From a checkpoint of a small multi-label image tagger.
Model: 48-pixel images, arch vit, width 384.
Rows from block 3 of a small multi-label image tagger, named by matrix and row number. Rows with one number within an expert belong to one neuron, the router's apart. Each number is 500 + 40 x the weight over its row's rms, rounded and kept within 0 to 999. All counts start at 0. Numbers have three digits each.
Before each expert's rows are labels from the 100 images, of 14848, where the router gives the expert most weight on average: "lies over" is the class under the peak; "responds to" is what is common among them. Only what is clearly more common there than usual is listed. The data: drawings of small networks of dots and links.
# router: slot weights (model.blocks.3.mlp.router.weight, 32x384, trained with AdamW), inputs 0-191
# up: expert up (model.blocks.3.mlp.up, 16x384x384), inputs 0-191
# down: expert down (model.blocks.3.mlp.down, 16x384x384, transposed), outputs 0-191

# expert 2
lies over: link; dot
responds to: star; laid out on a circle; nine dots
router.4:502510499570442490495539541472485574487517555439552447441536515527457466465505488512493549469547476540482536529491562548490491519598512546463470573419479486452449495516452396505566487534492510499467498567496421500574475482507471500520517451500446480530492498437506509506466471541550555548490495494516533511507539559492454541500426433501519516496497469377566443512516468503448528538538505466426478526494530554574511423498452512533427497489466513441446472541456473554487487467523467477514502532516503521592486528493563542489548513517371539443518536502509597471491492384485564613
router.5:446462530585489482482532539499512539520532475450526478497566505549495524519510409481466531436568498525482551480462563508509508545575492565445474507457463464448415474466470455478569455527534527470469454604491457511583477506479482507487526477451465513570490526447519485549537492506570480510477505462537533500449503574510445454524455355435489536456517477453532457498520533528483515522587577511477563564478522539522529456502464540493466582515477546405484506532436405463535502430559492494472509498452487512573543522477535510557524483549356532476524545490550576452504455512482512612
up.3:385546429492498448540460524473437485474463420560433496464499521533452431540489509501526591580476506489513545498518452457544466499497569586508534444495501492425450502496528588464518518505464509452494515528514505454525474453529500551488494515490553507581553499450513438492513526517472578502538548469480540495540505507458545486511522515439516556558580484463484483485487530528487521531562463499473460492499468515522590462520474524517592453439462492538563538470597489422497527461530533571418474476464537491507506479536490473525531506442515494473445435582420494537484459457500492492
down.3:477482432487459533551491498507479492496418543444540501422470455532483561493548491470390437442465544556464550468523486554464466544575496447579529574549530461546517577454446420512533558416531454502476523453474466500456432480512544496504477520526496538535522447562529463513382482537514536586493437539496531507489500478487499512405507535520581481439488457519464566501536509604462539498584503498549438478478519539416503447581405563483501578445532483558534483450540569512470553452577504517493500464499501475499509554546510481512460440469522546492585592473535543523504478492486523417
up.4:519534503492451505443509546485485460431543496485493543531476491510496552521458456576476511499469467464476577457462556525432443512495493439502582532480519531535514526421424537523533515528483484475517420525538448491538468522562525484512446478489553421545512447486514476485415504492532509568445572528478448454471509508442518549534500438391479533446477508477543524388447486437516480496523488446469468505560538547463556498467553495451569492500528396436499496468467553524533468565520492506528535446402467525542520516450531452531510534468449462545515497544550465488484494522465542501
down.4:502461522399456453491501481537493506533480460493540442466533509450502508504496555473459519473500484556491428486525518543524590486546501540541463515455505533561456442446496499468520533458535501479477601556528579519495516470536475530519520480593445556502500476464507531539507541508524499480522478541535488488541586558529471539456504498460497542441448509410486472500507498510523548530521545440561502458526453491562538471503464511444525486530457460612452471464519472520481574502480475452548470510481559513513495594493495482514490464538465560567442499487496515544498480436449548468
up.5:496532546545524530529490511443519480526465441531538476495521512525483485531486492559439505566483462542533509456463463448482466545556507433514579438500496497475429558491572599511469524525522570518452625524511521514587517452497537468497545498530407540483551463439506473432551471419480433557489483447559415435493515461470507494463515504498529529603486483513528430531549465511516421461479524520475504544408519515541526462441515541447524455521536513504554428552512504504479481454447532523471490471563452500551508527495552463584550521548429462560418539484529475477518458502473527476
down.5:502479503479523479510493567524557503604526488502552448519521531454464521517459575447464477435508499490458535493483474495463545425550579454487448488452428503561498549485525519545514453508428565472483501481477518470554503530526475484550411531497560522547489440574546417549542462432521455523448484482552523510481459444479461570537443426532544440423453493475508480478499504542502515516487535464528526463460523516480491508502465486506468502552509527511472480464493497558483457548558548541487543536500527543503564539573504564533533453482485478580474464533527520478435461612548508465
up.6:454497461497471472480525483556559473509451488545458505456430531466513465434425607481487477529519444482511559503491511509499474510486550484536483551505486502474448545549582560511441588507488563544452486522449559494497427521534457447503527505500445441516559461472526512427422523538483482479496515470474516500577502405531594487460559529510526506569445472565524529443475529508465536474528545431527492508495500438491459474487491484498519505443545442427515498524570492459522467483528479480482497531522465468445493490563542496502464497487557506539508523485471544532465490465447510513
down.6:496529504428520531438462506492473553451489469451490510552544495535571432515513425506500428521457482549507587514520418524509508446474515563463504479506500470511485485514504545511411522543526500509481543440465498473496488511525554451521488565514555498497509489610476433447472583502523476565510520470584491508449495538482592458534523537585510459457467488548466515470487497423487517527498473511430449579471552486459528499460474469472517534497528464623471511553469535518425461476434471518495427475510519524493510443488554498530504483428541553530501455510442444441583512539551481476
up.7:498436462537434553473405461462526511483465435483500519458512543499509501553503489542508570519473521507477565533428546460500473563519603449462455456391529506562528445467527527530505552449538525485527542502456537491517536455451533543506532432619459475511459505484459626486549464512473497462512532537510481540465472457535467503452511535561546525532472452493541420577543525506602476501449549499448551511458520520483514537433477515553500482481547485477511446537444447519506511406459466563490461504425520472543518511521547418448524498528487463528402527518465510501476524536501503555
down.7:519528534511495484534519538464608548596520460537505473496506476528516485492520518541499494495469522451496524510475553497565509434445473480599500551528530495503484444476432451473476506480523477538517540584537556456509470430474537512539553546483474484513477452534401569529511462490576450447429539544570473473501446460501524507526471510461441519459503488536429475495493518529510509477457497507430511558534509498444482513504518567470456492501523539555503547493503534464506507557509462517502520492575511461532479468562465579504496502494517548467538490448556400430470536553508516493
up.8:493519513395465535497428585540473542454561495464503521477524471497488492483547449438507469493518537531556467564492575451463490509578548500565494544527564481406486527454557490566437422446487442537436547511533511493457480528506505464438490579425518467518502517543487508433517562453502533539551500494455472552503573467410580499493408460498502518530513441530518498495474431496535510527481500498505522538562424514486554461531502444510573452556513473529517544546527504441490510531555489451488627606521524501422421441545488468492519437492567445465527490447474427552496453574458479525
down.8:534545522495544457450538419470478490434499490583501460467487490480480500498431502504519507542514564491472538454528532550504456496547442520579507496500498542567491553442370528449536496442500495450468512470461559512429466485523547513484512478464483434544575403550524505535503516487445453508511500473469510482500542425501519473430494517546502474478463523496482469591509578518428530464504506565507485508492521523511434526533524480571564477467579493437456498575478502587534517465439488471556548561449502520554489404464503530472548447485535606445444501429523409495491474511523553483
up.9:515437535529474466482437490538540454510506444497480581480468442472466499529549526484462529548515484419581489579521517475474485563502506537520550491523553485490531627414433533474414457523454479519588480569540391479473537502466505549517461513479493472463522535437510437539534480534551539583505460475435483563472461493451514566499462460475529463546485497524485458559531505525439505497485449521505567503484473528500531445473520509501453510524599516509546474583448491501493400519479518492476437500571512505524530482526498454485505429488473521523457552506496571468430539410488436454
down.9:552517515518469547530505543490465477549503562454590457515504474495497528442465475527517493473481438522498519415477527562506510485453507570477521483462462478477523545528506501472546441523461524459562505455470498553513522516485513523520507587500454531580537448551526523573456527497501524561504458440487483508481410507489446492459459524507549545599405556510511507473423473459513534505492526483490479442470558532470501439509484540517480506550497582531508446478459578413461521491589428511502505559493524514531415525502450548469515554385572464673537483519486516550460463524447533568

# expert 14
lies over: dot
responds to: laid out on a circle; nine dots; brown dots; dot colour: purple
router.28:540452468544375487484471527444466486541442494517503539440528457464444486510440479460521459482558534550477510550573540523538469459517534482537504579415495501441481517476494563517505504482503560510514559532528519444482473530522479522441496509516471457484496511437515490491480417555512451517529415516491477529490510534480510443516379529542502500529510471424498497498459552451496517525479489507546530508490528469507507526471520486490513479540522526468554515530453506484420529504529571620432530526574536449534543479497513466425525488481554463488463498505502475517514503548471503564
router.29:494520479604474472487526507465528483570442517491558504446556498505473438489473588464442495449546453561527483514472495505561496507531510512567508555463477472431482500465512489457485430509491511526523492462509480522431503487500457511452462479521497467444449491497582477538523416593484564538420504552509501558544529550414493479476449453569523523534537462411468457525430534518486459522496434510522459508439480471505540521544513480492512508525441500507472452525504554561449530493523557545502547539544543434533504491510613525499444480510555499499481484489581537425571576524429567504
up.0:475433441477496493477490515435458552550522444516470504540515430495460451543492463542513535491520561434508461585499482490557471590514491536489488569445540496549527430476550484496548492479527472429600442475488466483475494512466522535520513493511548520463423489511539416528433538482487401433470459490418458487442543515498541478456497543526481511475564475492495558473527435533592533479539464474437453468532509503512509553571534492475550553486500499463448442477502541477519486455525501502536524468439533532473524443516492503537482496509501507495487479515476471540452491535487470540
down.0:513499502476471439582500499468515517542597473454453465536464523453519476530503539537557567451495562434517554512527463495450385513552510523519559493462545589549459466495535460480579527417564499511512493497523525489486510540511539476485588465530512452454578392504501552497450546516543509526478443519470543472553457444480499495578536464528534426445503507544489508530523438482403471534490564514558478484532508539517466482471426512478515445520495449536502431515466494551496501522477524468531538478434435517449522486415499401464562417525503489494522490475504499525545495497469488468
up.1:484476535475484506511467494465499433495534478496429437551558510507476522432517485627537503484461529539444491458531519514491560383496564537484478524493575422472441508507483489512626500490465507479410515471552477546516456570533476481538561501526475495548554493511502484531504570503498513492418501487476552541450496491458429549472486453454560540518440494471521523485477503507515489539487547482445551543556495486505503496456486528528531486464454583596464523573493490543544431487473539495481441542456487473525511504607428519477603454448494498448483449533552479442506487494515458526
down.1:493473479488550465494480461496517497497530487558480520510490524500420432516519480445488553518529473467488503476420475443482374532605488501556431547510480478507518533520513483477455494436517497491528433514388487515452480530521589475541467483511488504542487536508465437493492418553572549501482465506511540427503565508401460489448594462530469621520516449529545521534501522488491555488505491511520499507485420561525533471560547538508482447427466555519506569461527492450514487488538489461481552563554439531525524499479569506507537511495515565472469489549471518457497495555518434405
up.2:501495469628456523584475459516556479472508486458498541493436454491588481511548515460467466476508607529536549495488480517538524555488504496486469492551483525487521448461452528549555528473463554505434547523414578480436531488458441544486470542554511555531497458510523480539569469490503576481497498512515448504507485462509492479507509524517502469558464482412517424450467479568495529478499484516547490492460471495567549474468529519519526468449476499535531502512511480546502491440556550521532462492514479519522530479609586486433527462544519536513408504610475527421488486496525569430
down.2:443558476467536479548531555445505531578470470516486478491521487640525540506490501428460495539502390529486514463499536515447556544507447490477517481506496545564523455466484503469477517522580503520523558527465571550521396463561504461491546463501466473430508514506433489539437458512457395509538577491500476507455432487546486467544525435492501464510558540568502527465452603496540530463467583488478478463528504461501566475534540488584461487496467501531549490464445567429571481470453482463453522493489423524460560507549504528593481533411450441473499475418447478479477536514487474514
up.3:509502479534498471510522539471435447544488482472534559456451398501518487458522488525610550526497459467424442491562435553525480579489522587438454549549412464488466470521425523535482597439517558539506607504478516520508478436521484446485479466497559498461501459497542502565580523497541543511504526464518528483555445475487515486489502486520539506575484504438477538429432596553482539493546474469557484458526530428537544533504447508482557506507513522522509535542479544514432457452485533493479455515477535487476535534524516469522524489536512548505442533539485530458463497463465565494
down.3:478533508472541419511531496551511525531511447553408463402507458572438497536502498459489470473440557589512536462529514474444530470552540470402546530539624502502518454542550477482528492539475511510519568511470502485499444471532538527474621502547434465468519504428499480594509483482483602519539510460504464476443446534506513406491500475484498572512517516534427496491531549445543447485527503495463497458492498501558514441520512471519554569552417486508440497539457510513537524506486487548497579496471521510548612491433507507512442473480531433477440479436484512454486500524477533499
up.4:452475450575490436429529511502467504515539547598562501524512502495547497580537506485470456440520572494496451450498492478578503528480449498444469521582525503572459529480484493504492548531490505442592505424432493511574430516519533475530488458521424567547411528476538531499511538437477375455403522529495551474535438511573525527469531451496533448494500433554478535444541554533548466561505510558500461529497505497499489496471492565521480403519542481496526559549512520475479472486515414492510495524464510482484493504541445507496381442471472558556505450492518554452480451573453504491
down.4:591479553487503561541454560470558441491560474512491504457552485521532522498506495489571548455520501509511555478461412487518528421440545503490583468426464532483587488481488473566451515493566464475467473522532425521468578459517470597439559493504462526475434490487474501518551466533598559596537503480513564497422425492435508498524515466498594503495455467495452460535449551457471498555531460488536446440454473534484530566464466494556462497514444613471538463596461550517499485469490409477482464418515494490486466513483448554492473509474527482454541531503578485545519468457518574549
up.5:538485542468466529505403499491472530536437488597479494551504509474426500460476486551478559447508490556592469471445512485574428465514469481441517452482550434491455543503529523468431506550541391495506511534509545499556566481451518529483456553492566514538513518504463512499505470482526443503528503509484453436547479622528460542441496526601418542508516498495529462497465467517496449522462465475483466485473538515505506486483582451520423484537516527418508513528510465447465487491502535518540517459536466500466506495486500480456554545511588528538520466520449452513478435499529570454
down.5:469459576470505505551545469494476516546465452451564462532458461555473522541550446550532507524473475444472453452524488426530510489470515488486533549428501552447416519587440545501517497524524469561567526497492535481428532510552523526454542467523451508476467511489431579542530535480541470492465441471503473490505450433504452561522529491495537577508542494489515532502505505555565502487513522501548572473483457548516505437466486509460586404513538479523499517561536471369448531479513462512463502455513416504526442478548477512521484478515497468519483509537468536497527447462573480523
up.6:568509499512419514531478512465489474432502492528451588536486487510490504454497544578595484475484543538534494553500552545516465574524514493491510513559545397500521507517487533507531462472431562469502503492424479542483478525556434464537579479452541521562490487558534446530483474455478487511457465462568474482499564512594562448521487458421461472499494396538481473477486558426525473530471485562480491452496485471492485503555501530428499509491476448553530568481491514555597472491476433562423484468458456439556514530480525452455522480501435470493494560439510517480537524507485524474
down.6:444502517521517508412524478498518516534532493525551502450545493474528542515542521512503478483474521470455583526576473450477506499426469434479507541467453532454481544440548489459563518550434506518504554541469505453462521374510476506520560539510496462530443466479495538514474482534500490510584472468506461567549515495515455480440503506565530496572472545504517488538478476489537532513510525481492484513519449529528400485514455506497565502467450553520458454453528498503527495420472458477527439482584509455490460499561558487461532499489482564541434485588518561447517479486447484435

# expert 0
lies over: link
responds to: complete; laid out on a circle; eight dots
router.0:531487569492460577457475502372460496498482561514462469484473483465445468528446507477481523528479544522477539572585592493557504451552501551521450554537459528474471514522497482485475522438534553551473500514480475472532469474487465612465592527503448533540467529412443563445420472535460451483453448473469483514483543582481550505424447494498490476503566443474487482487450474444523491498513461485510560469521483505463480517443469535521539567452500607495540571423522525459475567487476484517471508473523522447521554435537500456499509457596480536384547584456508534498479502509496478537
router.1:463434510495501475487438538535517581585526516575544496486451453543464496512484497533528451519570478483500433453494478547513486564526498500481517448448486488473497565442511475521495420542525533530448522477472475555446500507514494460524505492524409506482557486479454435435571492488517499416528506401543475590535485465574543504441488509431559494490474463509544471418534591522476497533501502503513464456429498533483508447536495443477554486525532507464488445504508437439487454535489550454484509501544523471539478541555543518464504480490452456523526503580436472542503494504498556498
up.3:526480531441498425506471498468511443562511489497382417564427477599566504505629481463569567476530478454491529517491513494536570558438406509458517516432490545463543546515486525473471468480452509468551578565495531470497537477511499505506507456461526487560459498453523450547512507497496508499494462539536476496491509509485515458486509404576509445555492511495480532539526540477531561530486482502530474463550502479449498466488604555506425566448501513534509502505501508371495534513487553486518538485501551517459502465529552440422569514494482441513453486486519442489439514500523507461
down.3:450434534468421500541404539387536387422564508479542471450480536495551493527470521504445546514504504499597494467481564542454493425467531523513474518503477490507503508573532550436565543557529508497539527531474526480506511483580550478505532496589476565517537508454471536484473502460550573520444457443436617454498521476500468567530509476489500518498554516491519468608448508528507554452497458524497430506498464502510497452505466525441544482541514562474534523464529469520574448538442461528531510447531406447413515497510415542514485472571473506465605502536499456502549517499525491499
up.4:538507438554465489453523470509544511472480437500496472518552530492545463478540510497525486541515524547537573483489516525520531528464498540527515554511476514483513594489488587465540621529405386519551511497446573428498515467580483447425485492487501507476533548552550486494436474474458464470526542490500487469518454502447493487490552519484501471480514533513542483455441471505471418482497475484521464520471448542571474478500477565495565454506463506510532543481525449479502502456534538467458530475492474481518501420492461466476403497472465545507550476482476532499458485439522538489
down.4:468533469510527546523567486493505454525517617489459468496479475462509568587459461504450449439494498552472455539594468483514463443493500525455504581463563463438437489504501504464482509429586564447561516509502522415582510471551450406505474486519474480508515485491509557537477414458488505488510470568505491509471419499504453495489534493496527492501549543471440489503580441488527509525506490592499430491466511503504469464498458493599499552494466477481476485511507540452513512547487428446509463493559489516516447532487519500521566491414479545557593512471484499564515481462486476447
up.5:551505483501408455483515478467528534480570478470472557486477556527438463514517435487471500507507579498465541521518528561484565511467490520481479517480474507479418505559532499489515445483522493487494533491511528533543554569496465541429554557411511462565469506433445530483484516476483534528484541623497473421450474478497513552520479456531510432497519458538554559441516469472524501540475464522493555447486519455542503483531454508529538556426584457540473462500480537526516567493467527516522565475502510469547462544551512451555527525559505437513485565469584495470502462548520469487
down.5:557483574517469441532487509500444502435536498457496530488494493508454482577506479534486532443525485534501494421468453525507494455465481542524528465537499478529512500489563475466496525575438553548448481528547510555523492488483488515576461518504555535506541465485457502508482488497475551520526541547431504476517439476513458546534574482551465541476545577502446515501486468520498534467498519510513432385467538531485488529482575513553529490569456563494456508552536452511466505486464399493544397492608536474413478552532459490471487477468488543578443423536457545545497477497520521452
up.6:549485557458553497526474487504579466504435495453506484486475525539507482534451464542509492462500500526391464535532482472487477436535478478460532500511523597430480471515507492509505511427469541449508496588456502547482544533519536518509566507549491520481506527418518492485467494593488534571523499529532425541486558477455524462461498568461571470514489574433563518485470453518459531535434474493555537514514581465502547407529540524570510433454467463549487517513528471591443511497480506503497480494468531518482426540455493496518462489514494498483557453483514496534564544550445467492
down.6:420563442472510529573470537456542497547594509571531469524561531417492442561493423482503566508509456524503579489527424445556511492494482558481543598485515515478449562523521525552511517529578538560512496502511523501476465472518500462524447483542500462486479434463484560496507516496473471509492478530496478515504516511521532486503438518481529505588515467520471475432544445494465419447549428499521500601489513561484493553524490456520476494436508555447518497539471543495457480491432477492541557469451529507523430462466531508524490528441453497501459527527475525442437457583500553472
up.7:543524540491526508489485553462422472464553441608503470516494424505485517533579483502568525522586554508527430456414517495512468492470500445471460522507509521441544518600477417583490504506478501508491442524468436542548403486480540510557474576588517534513475495485561497507493463464526462484514533510531537422525461489531475473480557503557499469465522494478445502502482520561505455473461485553406481500532466472509509506534518424513485485526498446471496450453534480541498522441491402587518444548511479420552477484453556506539489482547511545521548435496493445518568504510475564589
down.7:497446446477510478481480530502453586523530501504529496395547556475505442460562571408529449496535516494474517523482523461510445437559480503449469453549449471510510420475446506487465494519478504546510479509522425481505585504559561486554491535439499489515497546499485437493487453572488545494475506509504446507503453566457566511576500455513549485501436486507477472457483522489510499460468541499536504543503529492528503517485462567530449467522523532434454521504501534510527574536437528532552551443440518485574418490544524462477519451521499521486445441450537467549431476477532552481
up.8:462468508534485531501554485557494494559590456531531505459443537561571502549496503497512444502522437513451501475442578517445499465443540436497492458582496466500505540465572478513555500442484532502440491526445511519385492509562485529472494501528531427521497574466531478471523480538534471368510474488532550503509478539471548471401460543474491517524511484500504543510419513554481490518524487498511463537464571525516453487465451594505450521478454532436522505512531473517412515483538556502539452471513487475528532503527542478502558526502479562527548530541555472584535480563528475464
down.8:513549497468479540557437494497507430495505486497518462525558479469490490481545447499531544480487523577480482491578423431579458508577436485524573485496504504466416456486481525569445477500506456477504520437553532527542474517541523492472512528446462459468465431507552486535458550509494559510500486507507480576474502504478519492533480476517460454581480500524531531481546495538540481436480529465466445460499521488494536539624477410494528449521528493493547496431497554517483565482447515526514448518440511518530503496515448535489540494485479472579513467483428488486479500442456516471
up.9:507530519483569472504494490435443521509562488498483446464563532443541510509468445547490466546460560493477515432548528471505513568432519539500448419536502520490474462531540520507450555619471576479530506387530513538477516483545528515498472458567441504549557507485488465490473531511468440536486507503493526566509573558416552499492432427530499474469505466503585457507470517446467563439521482479474456559583588500539476556520505447543493494472508491449509454555486491506444547483460489443507480538486448565469536427489546499540453464463468520516586574480520522476464429516528501488
down.9:576540450545509541534440474451540459568486542504471520547498515525570508521524481504590518514521450421575500501466521484517553443522511486519497526523533526501513486471496534566566530496511498560528538403473567481498490519446429393483455519489484543453403536515476525480444474569534455515484543513566469458517457481496494496505508461544491432467527543461469479480455554454496521454424566485506470503472503453518495512609526464497493489528433374485506489413458433533500535536505459563557506540572552472523551469495458539490547426492552588504487548467558535502461496567420473525

# expert 5
lies over: dot
responds to: laid out on a circle; eight dots; loop; dot colour: white
router.10:506420476578519507414470528455483471547467532541485467470561497485460404465468426427459483496435469510512534501465501514537479534490521545560553499480514476485496470491489507499495419460482511513451491531526524496497477528523536509515481518476481502502495579486487506534452416543494502498479482559471512508489522498536612426463462570459427516488516523489501520521470493423503467493443482534531575460518466553512478482503518517489548477504613519550508514395563461498420534477506572530527511471581565494548488480519545434550494476540516513481499493559500541446548486436456517496
router.11:469430442500530506439479486519521463580457501524543498496486514544457501529410509483450512497467535479521451456509440487514447511517485538603553511443526447491486520440461488472524444529492469450455454467537493489398436521562503448501489454487513492509496505528558531528484452535531570530450495560483500536462501480511492468485478468536484563477475491511540488509517561446504493503453482514556519510459501542486509525591604526513519435583538421516459521440511507525478525425534553476459500517534482396552441487518556472470448532440511493568475464459514452442557510492461588580
up.3:565475432504540542482478543462519460521489523476510462499450535489516520557474479505530532535471471506504481469474554446526461524481462470550539474502559573428521508538471540456532471504464529401461475448529546534484537571491548512508466518466531446576518567511501475514568438508544560480506469493435494407477505435516465561524482475446534546513538474474473514548526485454515481449489473489478506487428473525539504483493460544451529497477573550563466469497459548492516505405446501454607521504526513483466495581524502568563570465527525425485508576503534595441464497426502560526
down.3:472449472443531517507515521530474427473494515540545526516555545478533580481419485464539446476570501503477494482481517533541475490534478488508464486514499364484511512433486546504472452515475553465521524459524539488426468456509505479495527499516504566511457531473528490564503510574476466527441526440450534490504473490530537500476560644530447448563478464492499562467503502570469615501498457468470509461515518457489478506403495483461485586493495512489459515482521445439487464469459524601408432570512435568518528476545490514461432489510460493502484489515466520457494464518482466552
up.4:476556470468527578492458542506498516520552503470524489450479537515441477501506486463409584473484541536466481479444530494500490484495550503547535449528457509526460532503495472486420495453451410511473441459514513553509429540478515490492373528551405553511410467532557480526455553442538439503550505505477479524565538479484495538538509562528498495503467590541483492507541530491464497533485534477528523451500502577511452509475468537506494474490512486458444516528506525470478550494511448491541468477451454414514497490501578507504493525507513547508534535498457467426482440530450480462
down.4:539529489547535497443545505502450461483598528549473517497474555533562517511489486533518469533465442457491509526515541561490509480505486419431491594476523454425524461481520539479558552498488561486468535502546511476546592407523476564517516509469514492502498544501515517537454525532528464581457550483464493495454509503480440513487498516408429492547504460478421442511539489532447498480474567548474477494479535441459462414471512511546517475577483501491522461538540518522579355432453463559520475536496472504502492488422472448550523491538543529557470497524553532576515555506499507547
up.5:408495519442511431483488484489494528481463478475456480509453419501467471510518491457443619464489471560522496422445443523461507554509545586468503502497483557516522486514524453457501485561548558523537546481539513502549494494535481565511453487545535602478514518539557489553500505452457540510534568416521471542474476505512467561513512548548525496532483474491462493478476518554491493460490557522532490470465505482554521427497431503508485427445447478502505527495499456480537515522514500478473456447534482555492546415506455518489518526508554453474442441574586486518551503530378498503
down.5:544481511578507470485472492378455489461493498530537524557445452522549492513518424487548459486476508420506510512586546427507462518464442437494514509464494511571449462479468529572522482400507487462513529506536514503501558476408554553517429486489426503472508429507514492536535450529534522505456424541496521476563477512494506514500486486434526501528505513468477453561488507474378533487531548475505561571465519451437494512477546558489466524526507478442555584506585512491488519519416526470594458473498546459514492528422473499487475432545458553438431522473498435532550524548493477451
up.6:468447489502500532566489528568483535512485483502473522504506495527538565525495420464479547551493510581505526456456432460476478510446478550463514510423503491497483471482605512552479538528481431505549503503481453572536530502499563487526466490542531501458504422516553463489545539471508539530566515440485541476542538451456453529480433524546522491498507479554510454537593500467438490519521531554544562442466464508562525547445502532444463532473456499531544483559423507448556537427515461563572541520407523527536579499537439491435482499522463467531497462447452497495529519470501492480
down.6:575558550539505463508451569495525479526442474493446552477525488530508567463493506515546452493491550557584546543559533477547502524430437488507553546457491501532594524526492459497500531413521532556565486493519510503491525509522426492451505551505466468541429496495456484495457513565580513502475560480505549522487502478449497412531450451494524493526487501561465501486482560558544473475426510419516506553440598542471458520521411451496551527539498502530518553509480426498482522449547507462492412476522427441508494435428536508527503423471566441525481543540516511451623496527465445519
up.7:506476458475518551512457509495536504476492602559466505543566499484467543513549435482478517513469496529535524515484524444460460521536445536451514376593490423505475555548455484506570419526471545507466484468524518491425508488484568507570529524490531514518494494479439526507509451498495476520490497551507534444488491461427439440453525595473495504528436496535521569569538486469527554441503503545538501411519482499550529540541498545410492402484582562553567492501513486493546469494449450488581502512481531518524471428546506585538427508492435501534466527550539452510461431433527478500
down.7:551488570457522472494539500535509518515467425474555529480497503525448500501480487434486452508537454490498507449532548451442504515532539493572475546451507492528449511458450473415500516516523535481618432416477526513534509497509505558505452557528490485502546516505539479550498426463424520412517497543464530517512528462468486539508494589511482499501514561533505511459401537448444451482526460493499507467512524431523480499486425559643579501476448508475505499502530530430506545463487489435447486498534550498459531529432533461534522513517446532400515474448420514520500507544527487494
up.8:472450518475489523475477482526548493535534492470549459488521534525538468556533529530585478483473475473503538509515565506441511536521435525521527507524506559493494530542506535446498450456460546498486492433491503470506564553448452499518517436490498531481480484527497513502538422543458520480469580414496494480517493533490455499463487526516591580512522524496517442470482455481581544484528546508520516484580466551426493498415559517496473495478484444448461522423425459586475533510453516533435547447460507476415502537477490450612478545537523456522510449495512510477465535548496472527
down.8:486496447485480422506449428441461419410465466494536520600548555501510436462530546485413497533509458545455444467515526480512449468577555520491533533553455467429425480474444491515514505493491455613521498518480502445523526548551488535511531536542479556509470552536487501535553489515496531566456462492527485468462555499546504492547471486528545483492472563479524507492533490461428532548525483473494466490505490528526445480486501465470543494504523471468480438402493487457460512549473503502462455533440512504471522482477591486494463478546587513520499379535543570562560542518473530471
up.9:488529433574460467572562537486544448498514507511511500528506466403477497464575511480460460427467453441494496502423529493519457507486544560445430542561549528546534441498525535498539563524499470492481473455485509519478530508554521484448503501499543436538432484513459461522468544553592491495537503412545450420472428529480498460566547509507479490442529448487538418524438453546460484540434479559506473532514484508491480464469478481481371459519536475481494430549469526490505465599461583479530505487621535424507505524468470453501556488558479498491532393494508432468462456561536476589
down.9:444564498421464508510584510440469491534458509458474546516522476421489485507509448510547527493493548468489543458460493516469467498534548509506571541481394500483430482507446452530535502545506476474476491445477519499530510523479501512515570503564517455475573429537483471498501501495475532567559442476516495534498566449435487479458478506542487535550502454525576527522539495524469476454442498506569466508501523490580525579467422411453526463523475419523573535540507573555477523455524495473489474503527478487525533465561609481527529521463546445513509503491585431465507502429480561508